config.yaml
gain_aug_db: 6
targets: ["speaker"]
lr: 0.0027
beta1: 0.95
Rows from block 12, named by matrix and row number. Each number is 500 + 40 x the weight over the matrix's rms, rounded and kept within 0 to 999. All counts start at 0. Numbers have three digits each.
# conv: width-5 conv (model.blocks.12.conv.weight, 384x384x5), inputs 160-175, a 5 kernel for each
conv.162:480497560457461499476456479501518514506622556440548572483523506458522522538505525469460411501474571423511542498516518527499487463533481478515511468471526545448525491467503518514481493478565475487490477425487517469481532503495462485520538484
conv.163:419552492529520501495522413576477499500476489486493473504445498493520503453517476530503484423498447529603504542477570465503503459441506502525511517472475486486531508504470416449433475508460477590510496507487460437480492444481565487485492473
conv.164:528460579560497513497487554480557525567516495500499508467480472452488486539503517499489590556493577543448523548496433433579515449550460551565421512479480426462474547531414525457546523532564532463537499545562545502552488413503530476428598533
conv.165:432517516535494583493456569558522472480574562540455548531509420494427482470460502475463540453486533520543550464499469547458506546578504529499538492481524458506425428492454486462387434464488445485596503549524522487484486486454494509530501507
conv.166:554516595567531535563478511505547485543488482480494465548483497505473483528478503499489457458469464478554549530496490484546580561496504432470506469466552553512480551455491496482542501517465477471487472422463509495490574506531480449475521555
conv.167:481488474545343503550463595542537527458558520553535513581466436519480468472530484557507552569538526514493449519581482496517512438489498503496459463540420505447513553414467543486566520495504460498523567570516489526450462540501512508495481478
conv.168:441565500583548446483512531544469473504467548533519480471442532490473490492509517520477517551533448469573453518523465512524501524480528453514455398520531508503462475535445426525548599475453429553517427440469481410505484466463503557509454467
conv.169:506417472469467525496516555499485498462410508493538503530394523535488484452493541562475469498522482553510510480516505600479455447448555551409529489476540516568489479471508502435454553519471512455453556626510551523492526501545519545407475512
conv.170:504464500493500474537535496528562491487527520558549512452459478441478509471474507540555470424473437486546593583521530445472509550468544489509495495480490438475510489546543518575550519520464438481461516482457455550509495480515489462504518476
conv.171:510464477490507496541545540517451505564525484452480520491456461458490458564504551561494520483522471447494569512499458536490470528514496541523504442504528531570491486493528491480568504517437490544483525495457499511462535415470486525535445534
conv.172:491480460475447450555556503498510492519520463527430461537485440467541515494497511580521549542530497459495495531492523444447475530436570479533472344489509469465490521567477484575528455440510533511447536482458502523529492523487501558487501492
conv.173:516494531553461501463497566571501487587541500463459559449483560519513492469549533521546502484503492481515476534564475486514468477463460505500519511524571518509550511460469405449511496464465526501514470489483461476495486447480441496474483557
conv.174:490532535488470508444518529542463551505544549508583434465529497412538444462473438487484502521519488436576468476580487518497478555493527545508489529527520519480599568510454506484474516468473470478496435483480513528555510551472539544442465512
conv.175:475538444387593463546494469511440490585510465558457538459475533533503511531569484522542480500499531516526537466558510562515444480463460506427490476503541516488503467494469523515544507445550563546539460450435530527569512468480529605545560520
conv.176:507477530516503464420478417527559518508512535601504537481520512471467532469471506537461510601487478517480519509494507561521530488574538519424556475464546512567457482513441466548514482502489493556570538531542477506530453446492498537556478512
conv.177:576429443513447415492515529573444494568526499548526529466528498495464506494495507438520513577529537413460550504493519503597519476550515526495508475519502573499481481579477443535564539486456468541499473434522473501517518411487449513505490529
conv.178:568502486504535542512542536551487515495514444479438458488524562523470435493458461489523499540437499491503460466500524580514472505497532506503529467511432468468504478504505536447457522520489513574445480449436474487487533497486457538514462472
conv.179:459484478487473465523524508419468504486532527583542476532462442486477534497452491525489481568494496515436538512491499466454449535482436485508457457533503406477515486570564495503614460525509517517435443477480511522495467471534501509474503517
conv.180:458558492481479531449493569471487473477459479476471469505449490532461446510493499508533485509493516505457536491482528553497484542532527472421488423520469513543541513524490516456493600510501482532437465494475482489534569543492484469480515537
conv.181:510532475502505456537525504471463460484528608493434515509455562507493467529515465506520494564498417476497520486487547456562612470463598487414486419455485446512540446515471556501508451506541518477450553517526522496489520453462509454480464462
conv.182:482517436502516499487498561453459479552476539526465455558502537474527482438489490488537535500478543465598406472467554522585539513502491464552505448471468455476415469513497505471498485544546405544550486451445449472513464499520555495544503561
conv.183:463567460465538527472581503508495511480546468530547535492485511538545549472486510463447543575506501510552546473520491489544447455543483493515451491486490508416458476520512498507494475516514497458463424572496517453510496490505430557520562484
conv.184:491599490555551482432528513456428550507526484511422444425476501498455444549485476418458460490524495476490489368443496431489528542502485482489478497411556496459466468485521491498485506530463523502571472444452508487473463483522515536524443453
conv.185:574475531486509452508475456482568532532469469458539565531523532516576396454494470486485521421488512440455475461518533505517493479506491487494474489458493496567557524494474471518538459492556507563529485512450477518553470503509482490474492478
conv.186:532493545490492511470472501616548489437468464422509488491445476478506553541539462531495483468491453481517398525523614508597497434458515503536516532542456422542500554511490478511464498484518485476427510532514563536522510490553484475497534428
conv.187:553502456493517509597489466502557549494563562517468573457506582525506500423528529472504496495553620500477527458425485522516515595506458486441433472475469488558513533492527459512494574495556550441553487464537533485536509463526429539545468514
conv.188:531520463409506518495511423513475502428449477595460543460447558595482468476487467470473531515576535480455537459508521462556543471491438492496561489497438478435460556464431418459563491495522517439465470508504495487481516527541468488514521518
conv.189:502484478521551438472521475509441470502462521427485554528520571541462508453531485433474480515507446482412459513502526472521480481474544512537540516561533441484509558486469495538514437518467505498485511510442473524531465384506448444514463507
conv.190:511479530540538485479483542505513507515514462452507530440440474494459489532493493536476474564494456503519558556553498463562429427465448436441541545469488472524544474431482500516447518481521474488506495502492481501489489458470435501562521439
conv.191:478405466440506460461456445459437531444411493487511554496564531524432492473583500521491492466555426472518503557472497477461482506500543567516437596460529411576508493505441483455512505526468533489460546413577494497467567516518551561458484523
conv.192:532506552508481529489494507536505468480526516456545452494501494531546462536499469505519488521577675495586550533507492556451457519576523557538498455465515507460477446538466498560544482501540554493409575562485519543558547578596481443593521499
conv.193:451465448530497521489500589496532494536431475468527527514434531498429493487523534497475517450494460552503508552420484557485467465529533539513599561473456546504424489545479454528532540494507523491449548498515483501532517477485507556478575519
conv.194:477485530524486547533483516519506482481471525530470491458428494496504483485494505466470419433500512570524542503536516548488477487474525577482491442464496482439417441484493472507442499454454481487467497488465487472505526437493501481491458452
conv.195:414434443445477485485482531544577601506558448562512538449473466496509495519514487529474453545525458559526540475539565524548465499556588548502471565434522393424524480416454520512485573550550504589473529482553445475559503484489455518572535514
conv.196:495557463487495550513358504465408574578538594582601573493555456538464563456507523516508509585509490481481541460510436430451465418533529361446506478510590451432443481514508591439465475550485450505590502503481522533534469418531505472454485484
conv.197:534518558541520535458485463492485462500467437510469475443527478524565537501524541477486433511528541511544528519533455489565582515534546489469511481516496463519565512577534562524557570487504535489466474435495506482462426492463495493451540500
conv.198:491488514509452447530470499501503487477499410494507413499533585529500555471535512494455466540506484526543459490493525546535540519498536496531569530472509519486528547518454479424440463534464530422438500469508497483560465540425547459507515542
conv.199:557525452529515509494457531495500468511484457542517519481517503533509425480478565495508549511539483521539499546505475477531557491552517493504537567515476428475456488485464533538551465485488490451502594543498449487523502533479466437523565486
conv.200:500529582505460509481398473521457517519460482551553513489490584568480475478525524532527548507530479463462529532483468549563549513458458437471440490536416476465464486514552485515579484523534485546500550559471565465508487511441508476579495489
conv.201:550518496476459495481546531468578510516577531460491483524502624569506453522489437462465521485416499520505509515448457545471511506462506524531522535436533538497518499538537525490468544475461575523497545503451506490518445511535565511484530498
conv.202:503523505560546527498527573445539482547519485551549517497599479502486566514473445513530490557428450483538524530487467510468497516480448583547468480474459501456509525518535454504520504520516521595522531483502477470507495466510480545519552408
conv.203:516501521465480459448503530553531473582531549527493460476456457485450548519511473467491522517554460516494497458503490496460508488471528518493510403487497457513476646528514460477459532443456491536456523535459504486539433518484567461518490554
conv.204:529492540527516552459500543506507519530493488546560561460564532575581416439487532548519547532479539508482444542503489499507482498454536495607496492492447462481463535423490515461485399474545488486564422518448460483443494525547416450500557542
conv.205:487496507505490496523434469475531507520566515545532528489593515453491481464463523527459536470482477525547459485534414551496554497528548461498571473487539541485452454527481520531491522462533538472431422498517554518501542476590397438535615509
conv.206:480471441500406464471467497537494516470536476555537456539444486514462458586410483476438448517462482485528463506512497516459503558391478529436525501511590488468520505517501472512465482574484603501505427418518522487520510544554444428520405439
conv.207:503423460473485450423512502540493480525466469494540482531438523534531505551475542512520461432479542522477553537518518524513517406405484529502536530537515570503447521499502481545480457461549536518463522565497484525547445448478511442475484492
conv.208:460453444521471450426430398564484445538537573545503494486495535453452405464497509508520562499515503464555521508489469491472483507549509369474418528509524473488517540500479501469458492510514474444534445425552464592517514480483497508486455528
conv.209:575561439533493494434494526521499502482527483505499456570516519454437494454505463473492479543586523515480524483473496502518534591546489541519563482516454510506551545493581479384488468468516565493514446459479529561544499520447503460488466519
conv.210:428499468459478447501474562480518523473532471520515450458478540520488499497474501511561592563525449512471517547474483540505498576480542549519511486457480520586569522488482512486476516468470540524417488462485545523517544497510501553609479525
conv.211:522479513458509536501457534457551520537504491456409546472495453441488567539480544449551543471501471588528532483496511460480439515566554403487595562537514497463489559466463435443489475571522520459541557467538455483441488560506520405559567485
conv.212:479500502476504514559486509539540514518468496462532501460510546495572457480522448503494484469564529485510465519450477495467532477564558497536478531515473461438530530566558552501507559538480504541479500425504467518426450475458479462532500448
conv.213:498466502515506548490499506555509509548560550526514491484522461538532558507533490509418461477552564508502518467492465517481450465488398450549448525514499508459545490482422513469480531448486476414532576543501507480470457452518554476541507418
conv.214:521577557529544492528499511495538483423470451468517520521478482540493479416476507505442437517505479462593544526544470499518418415492532532552515529548459433489422502500535533581557437471520511548478479490511514488434520512492454477479460477
conv.215:454503430513525440534535485514511476476585486494496491479565451480513527502494551538538470499558446554542522502416418529456500562574491447637508488471524422530410540516436416491525571574578577542509441467504502474500484540488549501500533450
conv.216:499470535516501529538553545600502479492515495526615529534510563456470468503484533545484488538488433417505488446478466478531533541473515536512543569494497448503535517498595461455483455506536508583449414543479532516464478395456503477505536526
conv.217:567469494497471548526504463399541427481422471487387390434585519527452523456552509489548431476525485481458494507510510615517440530500455485503444453471518522512450431531491527497475530502457491494498522511504436535499540522566497535444508595
conv.218:481470522448505519468573460466469500449494494444486534493517477485495489490521511577492439477447493529492525466482546518531471555455478485523474515431447520489476536415505454470549491525540460464432515483443500590588517526514508529490504535
conv.219:486507532521461481468456429495493481473469494496479479567488522525481468481500518489468517531517530503515527473519471448479453477520444551495471457484460530405457467516538539510534538515485446448517482497469437510513487450400519524508525476
conv.220:471523482493512413460492442517507445441435447551530542457482523520454455461465535485488475529441470542469452520529456471463522551557461512478566474414495457591453471474423568528510523476480450524493482549496486529543480534516596481497501499
conv.221:474484486553529514443449490450532553460517491475516536528485481504506562494519534505508527497408487462534438435530582502527470487449534638490415488540494499505574483510525519487505551515503458556492437528587526516480497471520486564480439506
conv.222:463467482492488506500403445554586573444501533504470549472529507493506579537449464539519586465504479479475523457480555514590602537517474612499414547468457466511494510418504518552508481542547468522498494577534539523463465537498556511465496513
conv.223:533490524537513547463490582548461481479510570457481484511526471502543547477521464458529453499468462500532523502487475510546533511539552510479587569494493512522538468489563468479496508526483531556482490464482512571504504593535478459508439508
conv.224:558471462400502484506514451518514552496488463517530515459449453510537468493502424500480528504534528578510475449573577514443530499464453467474533412467471493500497456580599508566493493527505450539521530489553488468463506451492464499432522523
conv.225:440496461548511452497482464506580517535459496477493532488486523486556507512480571453573436616493484569526488495508532492526545526476483486467505592393417546461556524499447445476519583458483476465510483473588455464451443544549502499568549512
conv.226:420508482502542518521503568533484485531614480502443483450467462488512425526492498499543504518492431468453523534440461531521568534520523494475538570472446490477459482519486512522480481552514540452492463498467477553559492479541484445560541487
conv.227:475488550513544547539452495472511499514509495484518450479543465491487445484514564530521424579457503452541509536488391535487537566438520605534443478538462481450451439464521531500528513455460446412405528494466519461526537502453441534494485520
conv.228:545537524517529600555559445481496459456528478513514490502471589492514449522531458509565499594541505449460591524505489500519558480503527498491481507510487510506485513519537492542413511518530484576426490534467532519545541531541550554511455540
conv.229:523479477461576492510498529507521541529457484488538551461538500531513495462505538559541566445538461498514468478512481472573532475543512493484417509499448450432537537491463445490470466480539511506497476452498513441417448542524539539515527491
conv.230:517503459478418512489513469444471507499464470529557520473455497521558469540515562480505507494520452503586523500539443508457542483481468553516465464422488488464495563530469503466534473472523524463445485484558546506534546536477456471504533509
conv.231:546513389497506529482477476503473504517465522540463541506602567493494522443526474530490504547612492575454484457449483437523510515519460577490559447472534555606499492492487468495489476507511496493463498474462504482490504500423475446445490527
conv.232:457496474485474505530530481519551473527467522517501506507447488534489515487602508501549491492552504543536491464527609487569493495525478490572509613475544533511463486481454581525444512572490491469465442460497540493562549541601489428500615496
conv.233:538515513542487469513422472426513524460478424532576500524500489509508510463476532486457495558524411566501398502487513482540448468553555537496485466496544518529517480469549514500574456472506456471499526458517459535447492485446484459474477522
conv.234:544549449470488472484498509499463554507519547537531474563506514471500532490498518442499556616531536564529500488569485509468482497421507501469549454525543449447455518481501418527498527532498537457565524461471430519458556503588560468523533487
conv.235:461552562482512479504463473477499486487495560496476507490474474516487458516504442497508534513461455468529499508513539518473429530483590487481494452408498549495498543516498533445471532494514519524541457496515444490417436442445533464490474461
conv.236:579511523523499533523486516522497461473500537539569542486563489505509459555481490613518546502562468588487485441489470506500556444487552422466455436451545498489510470478521537499478528504431402492510517429483430467491518473491429590413530454
conv.237:494554465477601490501487452402491431488502473510501531470482513456481505455465545407464574454460466511481527517537489517400445458521417545480498492504530465504556473584443423489473484518600541484482471519515493490552523504439470476535512569
conv.238:408479464549516413456519506535489566531464498518381523436476526522486461377535498452469414512514535520470557534544520400507498489471581545468513433528559481473449475445431419442520500521476510550563571505503483475459403440469492464543553526
conv.239:518509477537516503468519502494496484454492488454533518478462538508523506488515525459512529494498528498451447478468461560468509435469559472477493498457499505512522562535501516484538524485542457565467422473439519534544461483475478529512454488
conv.240:528442458527466503477466539560468483518495455447462524487564549412482496480471473470488490501560504538468599481566470453528502392484476555497475565421515501489554599554578506542498588543490452406571529511463469566514531484494470527513521454
conv.241:506541542541547422490449442504502566560519508535527463488537523497498524573475489447470507515508508524424510537522473469496513571517451518552492507454534548512530522562548517541494489531525509562601575508476438482509433471447525530514520469
conv.242:494542511431471550484562489491571537434475491520512557523494468492523530493501516480506552461462515530516527498488497496485530468455503472491504493553467459489464470460529531489564538495499508557517524514493515484511482546516523501548562525
conv.243:382449514501535524509492475502491474476494504384466577572557505601611582501506519501426520500448448483539403439532518599506552515537469483570469431381491432567504453509452483464435532491492490529560506448396460520486527489500470487479547480
conv.244:516514480531426492478509407519515536458516540572412457525488523538509598567501511456500502509469502479452538481526481496566501490472482468567488530444478416437579436494456518518517434548527487503525451481476462473527507521531536506504560510
conv.245:487492516443471498439478479463476515502510563477551502505440511498515455479497487475529424578512526561508568461401495467504507512455450552497466459491452532482453555481433502458550557484486458446488489519510498500550479491509442450470495559
conv.246:559415477538532537508526500488506478503471462526556461470521518574554527430514468505479466496501485473532548484468434545546524485459567475548541515451553501526503490503405505484521480543533522492492514519488517490476556536537529496456453535
conv.247:539557501475549569515516527571445452460436492415506573553511472476502524548439506452506522431502460567494500510509505448540477492494556427492540467511466503491471477490560445478526462468472477534491534580555567468498472504450513510475456484
conv.248:465536518397476618505506441489428520458516612514476473490420512515473490581509456470540471469497464427544493497541515519505538538473543504508508518474498505487432501536521489535579480564525505533479446467428546487458483552579512464440536566
conv.249:475584578492458523476462504594553517456537516496499426477568521559546531463485542556517505404537512508401479542519562522540501561530529495483514443452417506467462509480500480521516574488496529592464464531562485520509472528561537460502484557
conv.250:511528458503521509505505519515469439518491476460521460459490501540491505496531476473441515526490492505485530493490490491496435486465432501471552443497525500540543505561485523553541405503464489557515539511475467442447485432507497530535512463
conv.251:461445506483479527600594526524416529513538500466559567502540497500506465495511429488476491501462550488446492503505535448505458459436522461497520500581565458463524480480460467488533489572511564547459495485494563522558466502499531517544480507
conv.252:516576541494543564525474441474483595496492465467526583538478476447503489545523524500508529445436524555517513510488492508525483468510542541445544551447461526472503559508536534494498483441582476543475505540444448535467559492560507478501516488
conv.253:491494567477549505550528510441499525515450488440514492544499504533490421450509494550545460474488537460504489429481511574552569493493574493517541542492550480469406423499431499463464486502557498539529513471495489586564490475592498517527506519
conv.254:480485451485515423550432530504500508520500461542566561460486547533517450466569492492509513520484530428531536534532543474620507493535527474469471566515441444520512453419486549512548487430540514530498543512463497510497456477535473499474479557
conv.255:547533492572483508551518496504512427504504481514517455407504494498476490437493543484507512507464487535479539530537468490487457410570498513458613488505517461442521503498458538483459556430447461549519498555478466510493485524494481515557579521
conv.256:480499526535550497447582519496507460494536467504415415500498507567523541503441565455536465531413499529455481531536528511494482470555505476524529504485548528544471473439462537449464514514532509532465494493469493494490468520466564466571469579
conv.257:575476496563453541529426450468509477519453490505512539442471511528532521517554518484433483470446482474460432470460452491497483490505493572528492500473425515531522614542510500517510544421496583496543464513544528487486546456468513493547487512
conv.258:528512489521513527558516463488499473485507409564524505460501482520481536480503480528455492592508488516431520411572526491494514455456473612576529532521495493486466522541469468555552497493500503547475553489469575546440525506506546484511529461
conv.259:489475474551389503490479429545566455556494459494510431559459459453506460420446471487571494436488504448608483514499433554533561584504506495561509441444427535565517436513483517392503456468535531491472482485481520475494420474479578445516445436
conv.260:517511471470556545494476543491580526543477450513413455545499490477509506546559532451508473529432523512537417558415492593540511492588545509568431444478430527643556449515482421550503502505557495431512525445513544503483463537485510493524558532
conv.261:506537494454475504519563464515537494491528496426460486486493436493490465503537501493405484474515535555471547475479489504498459484432465538479502476498466511589467456508482440531481554461459445500514503490489508484515526501518487467528521475
conv.262:475470467515509485536580566520554533470542523511535550516503506479469501435542475529459561567591502467465569490576505507485487485461437535497497427533506536527471445435465517471529582546471465475481455422486518450516531567551523546492549538
conv.263:491566511586498471460474527483487551497491486435469491486491462479509484493525435452500576504494507405533498565564545497500510429515499570505491496535441485462479465581495492526547460470484428493527482523513582413501467507449481456482566537
conv.264:484505515493490463498508485547528547489559557563487526544494519505524513529487555522560541413487515410552498565601569563584507409458542481509515522508494512492519468501437487492510487562524514518523558563533508475482455460527411428482457492
conv.265:550520488492526453484492542434585569606527501465509500504526594511507514504445510493554569530506515546521489589533505512497509521533482521511504487503488485520481477482551449476527474499485522555437459489438453432447495500489471549466521528
conv.266:542504463475502547524497521452561576553507508572525456468509552491468502560507557487474514506477490518547419486479473464547512483460413585514516440471529524538491526480470481468475541519560534514556495502561521507462482536487537520466515556
conv.267:474483455484552517455476566469551449474467555551519584479526577494564440571495502450527538495533532483548394458465565506564495508495455545507524487602442462506525566512491565468564521412493464528527562396584538485502495495508515554516485462
conv.268:451406549537546583496518536534532522473558466509507469507502536486528521518524449547497513536477500594512518545475531472474510540545473554520482514517429474532490495455465535565498463508442519472489547431420533508449505614498486560494506431
conv.269:483460510494465515499519540459540508510489522515495496580486470512519523483538501524507488471483482471515439484415505547527471516518376475517478471556477450542542499538503509573590482519486539468534489531438498489515509428400455531525464455
conv.270:432465514474539487501460557449549456530528457478532510515450449525503479509532464561482504471540528454443471581544537479427466533515549552541494487455509488460472484519516430504468517462471523553400453428468527633460529462547430523512505482
conv.271:555473549513518495486497450483571542450447478519553488553536541495524476523508533472486550512556494483528507468449419489486480449527566476481506440569474499528464501467493501528511530469543524527490505502552525515524441552491461583504506536
conv.272:431492428462474530531521513478468507437506513470454525480467459551497495466550562485483419443438498530478552472529553480522508577494432468464566521522478513541454572474552508482513560566443516541498450455541518522514509427495471427494534502
conv.273:514467548552469561523455479504505480411456521500466535535508437474452476486544589457498543469498383468537582557460565526465570511607488505540461504481543422482533507484495537458506480451526491495413486404394562584515568556417550472520547505
conv.274:418488485460518503485427496549475553512471527477499491517556500503422510547578473501437412540464436436478551527486568499536505541538522532446522476553467511483557484589506540566527590510482564484460477503502542457510459491467548565561541526
conv.275:528490479553463464463496488461504510421438508413388499565509517541533456539493556523483464474531408427502537512500448441529491418538434538596638476462494475513494534538500519534530558512544540490382454502563480493502551498440523508584537522
conv.276:476483505504577538538464443522452508523489503411490411526563502502520510529531480487536484432488487507456467512515527573450471494483460483450520439450456491553435435450523483489530475548568490508397423488466489482522506507522482481558412500
conv.277:489490513559534513494460511457479497479484519525525486514461542637551463453491526521543451489469454459432522473536459528482500538579460434520477516457592509412460543435464566553495471456480547554554474450550582472515558550594526479518547545
conv.278:503467469542520569446444512551531435521514499547512466558473527492418505540491522548521549511415427496512499524454471507497503469463596433407479480512457523518505499503415542498546486562523512500506506496517445527509486524484480469513444514
conv.279:473537528564570506514457477518518551465510435566517474449547540510492454451458500564526464506503448457476443517451529477485506484456531535461489531520492405441482544472495486527470545417461481528492465408504533547549421416419527415484516584
conv.280:527482526424487508483529481429437480446423561492515569517527520527526578464528542534521464434514517561562574528505475490411500501439519506480501466457492456467485460448523486383585473531514570440508474507543521453485472517578411464512434516
conv.281:458503535534481474511491521504496463451544486553484474526491519490503509492540500511542546475477496531518468516524448499555479530475458472430472505475481490502479483518486485488494535482557517498537449452503481456507493447461540564534469537
conv.282:540461470485492490491492529544438459462484497458480486511454503461501496502485442501456459550437523514537537451490508536509478474463375484559477559466515627493530463463539496485532446474493538528556567472595557467507572601539452507502530517
conv.283:465538554473530534534514492493517502478484421576529519480474461447512625496499600539473429561505475420495522529582503525529445529465534468491539537532444461532477555485468520503553508507438458452523529478498443511468455539489408508544588448
conv.284:466535484478516450480445472458554469616467526507555499499451528473483483449563528425524568476493564400509520522540443535412474439539541553346518498548468567525468487511429483500525487539553463629482516489535433524537476477515563552475415510
conv.285:505457488506470518486500478444534493476472479524555504495482458449521470413546514535534450535493546521509504501438513547505478432513558443494488472424446495505374502511532506466550448558507455512469501496417448559451564561446507475481464448
conv.286:490498482502595484477518447448485449468537539399457492498500457507508520509534483474507503533557473477513522496498483524486514453492450484502465488578525470540507482548549404433532523514493563473491571556498531464521534500535420475470455502
conv.287:516502528536544500569468508482539498488472552486555579548505545485452488514526519456421496551552452508495442489548498445481516520546541472520466542461451534468460449471481464502549538464524546489481459509445507501495487459478510527495448438
conv.288:577401573522525481507536499512501511583466576587326506420572550585583461505399546566443500426541470557515520553519572446550482476563412531459494566451577459501437526481532545524561530475534557464460507449538516522456534521514573539450521529
conv.289:437499454500505497469552483455455510482528556555469428490449472415514538551431528446498569502458535596496476514547535530498478471482515498554458481581488483494532523473443487474565564477459527509463449484583544512506474461551535520472484551
conv.290:493463502489461559511571521524501531491539498512503514444490592630510532478489525508495503508513508498475500550474411513462479424542460481494505437414509480430499521553475469492454506527484515510370501485523508479515548516487514499497485500
conv.291:541467459481428490466504548488501476534489508501499513489498641559512505505476554505416509500543489513459490505428485527580546541488551485503451499552436502500501550517538514537526491522582560514523501499525523422457506461507468479595460518
conv.292:501508469490526466506453527464513460496513499526528510483475511510441449514518474444524520560522505519484497501467463512457518519595485464414477547543470494519518488513552496464412511482480477564521484464458399460496556525463473469515525489
conv.293:457487558519490470477477450515478545487453485497521541509516500461516496520482524511508486483493485474487470584570477433536533573524495471421442507493490510550548570510511544501510516513446458564509543526497519559473539547491448501531489502
conv.294:475441495569477487418532467530527496542464543449546506512506486549532539562529478509437501562591519611531490485503471494546509492589515528485498434520563534471478518483533534509486496469523498512522508536496511514457533512588544505460517531
conv.295:466510584541531567571477527519458485522442461508533533551528520496462472479450428413519520456463487424486518500508470499467513525497492507445490510557453432428475526518513492515536505491557489500480456477454545468494527494556478454470507483
conv.296:498496530505454579485501509541443456452412461536563585558484520568531531492496459500480493434486512528487505542523492475507498431481541479515530511518510463534537513552579529470473450490492457573545443444470499594550480486456527481490503458
conv.297:531519453462524538533533486511516547471458592480446524530581411426489474549475418590552494507581479445494526537477573396504481518517406495498493517508569524518512519523509448505438531526469461416557509507533514503485486517491417489474479446
conv.298:456519498561502491446468465519486523430477427510465471538464548422522502473561524506541446484468549583498527547514545502508505479487552488522517498510539490469530518464483553546594448438524537490490441499519527528549483513485437390532485550
conv.299:512542513551446504446490458466534493525547508487434572489549524529525423547491462534491492515478562419480529456476503568504496476481450463498491543516479488474541453509521472457484494463539441476576526492522504505457528449594493432493526461
conv.300:492539489487455487423509557473444524543528429484442482541525519474497523555560469573450542499601487476482478491505447462508557542544505469468543504614524523477513481480483485470444516579524509479482462457533537496528538536510495506440548457
conv.301:470459565547521512512520527504487517558515589511584538528418480452433444490534483546530523577463475545479488477509511557471489454422492525514511589539501481548477541546529484467537436481444491439588614538514485463483485539520542519472515514
conv.302:517474495483439568445537489458520531510525472470520490476511492513537450459435403544541495518529500438476438567467475517555484493536468463485494577545478491508480527404465510523471468550459459474482553436512426465459517494500500490446462514
conv.303:478552479535443503551543475605456530487533474512479516539462499536531478524511538475467500443591490463545495467448468490568485521533539482472518550495604548429501495490511453477424481476490450498529470518560547527542554460443506503429518522
conv.304:496505505505557507472551429559491531542517544465511509572553525516438495560460525510529534464447584553535502493580466529492606529569486467440502521562521533513561479488470551547534505448480502465587509539566490440547531464510569465456489516
conv.305:478502528538535505452436496444396516481483527497433446491509465476496468546535520507529504502476533533518566470492455441471505513523447546505473458510455466457553530520569530509487486581576506496541453491550488527539536548551460492485523448
conv.306:555509485547496384446549463497546514548551540488496475533569459440493494441463472485554498477388451423476472496471526468419493556453548508494506442492456497546518504467524540551522463494534518502436424483538508585555538508457522512522533555
conv.307:470514501526507514505510525524472481502473506515528502483507582551492475544433466541485428539518467464499467492512529468577580475486472535519510450493456550434530547540467510485499527473460454517502487498464477488472427540558583526481472506
conv.308:527523382505506533539446507486487501475523482480544494520417536439511526384515539504551492488480439503502506443447519510417504509479403524449473561560544543556508490455430578540485595512425515477506512440457507550519494424499512550521550478
conv.309:511456491481548561539498504547516486516480496512489435537583473530509518474465531532546527545503497476471493521530522485484460452550526473498476562484493563431542483504530480496493545431525515571498489478512481534543449516457473411524533486
conv.310:528556482513506506502557571533463465519493553455539527546582469560494538451482446429550492423530575506495438454483482506573493541422526525528469544553439485501475558522530558502549502483460529507475507514452520453414415452505467588535475452
conv.311:476498402542501495534548557473534456557514450477478477493547510524470513502575526538469506462415403536539504536429426449490514498565565450534521493507451531469520494496495571479505526498553505433442503493485487463516552509477498487487527499
conv.312:503513434567519536570464461532501498536503453522511517573454482508473491449492479537475515434432446487524631494529503510507554467458423560485470520473454509491459483573601532494475526510466461526459539513507507496536430430473484485518465479
conv.313:480470470499490541496554472474478547518420556504448536572505529559532438559532482498476556458434527456477571592463446443483469532531487559551461526439481520484561478524519479458440527558526525590530505518506443545508541478517572584488450563
conv.314:484478516555524478435471460545491580513491498512471518548491533559540533461492511469490513511489482449456488545487569534572572489537497447538526520491470441553520442501544435546432384455520447477528491467484485470468485429407518498470490479
conv.315:530499465506465502466511527475468491454481515509450473533471517495459501630494506435538446497494444475506489482504558483556564514521497517422453539508479492533546608479499530554556410460485527489464497496495576442507573537530541487460468543
conv.316:385448438466560562551558491459494482461486494570538511429497510483499469447571520471455541411459506564485509514479486498486513434494560496426532552531434486512481496530480521454377504535527455433542537581538492481417461459496525487517535500
conv.317:521469466488583569492535516523541468524517461491444481555530520457509474583485493493490486518419477527491498465443523429545596546517416425523466438490497442521534516551550530477535473487492514448510500530465464496527470449477485465495441475
conv.318:516502453511570506469490429506429474455447518521500468533515485552510532587434485567503515516577463547459464562526469497466566497482422482445516493497504524460421400507546482482484450547481551455510507495519535436468574453432495434468491532
conv.319:509524447509517467505498548487553529527434502539468501481515437493550537531586486445519546509445489501511548461482492539465492482441518524475418546456477524494432516466493418550457519553492483523416490406468501525518525447448448602518443458
conv.320:570558558472564486535496573520503423625467531447521586509520480500485528478516508462490511474531545524410473542492403491423509488483474512488498506494436514513481496451505452488553511487461485480491551598516561547568556518431446551536457490
conv.321:492496498443489436473500500541515473479548481537615526538526504500480517513544507472491446563478495490496500533463476516546475525500506502445523486499493523530535503426493458502465497558529542472509476428470511553533453477442516495437515469
conv.322:511572547538485564535445375512595542471517512511446445544495490462513488501487486428482472457472528526574417464459519537445496473545531484464556495467476400499492567529460480456488488524555503454551502548495518496525420455495484429468401518
conv.323:499491549484484604512505512456484471481498490462542470548514518457596544522538507499441523489492443545528519443501452450506581489513453519515522531563444515500451491489491525482474524438465503465430462479456569477557444522458520587497500446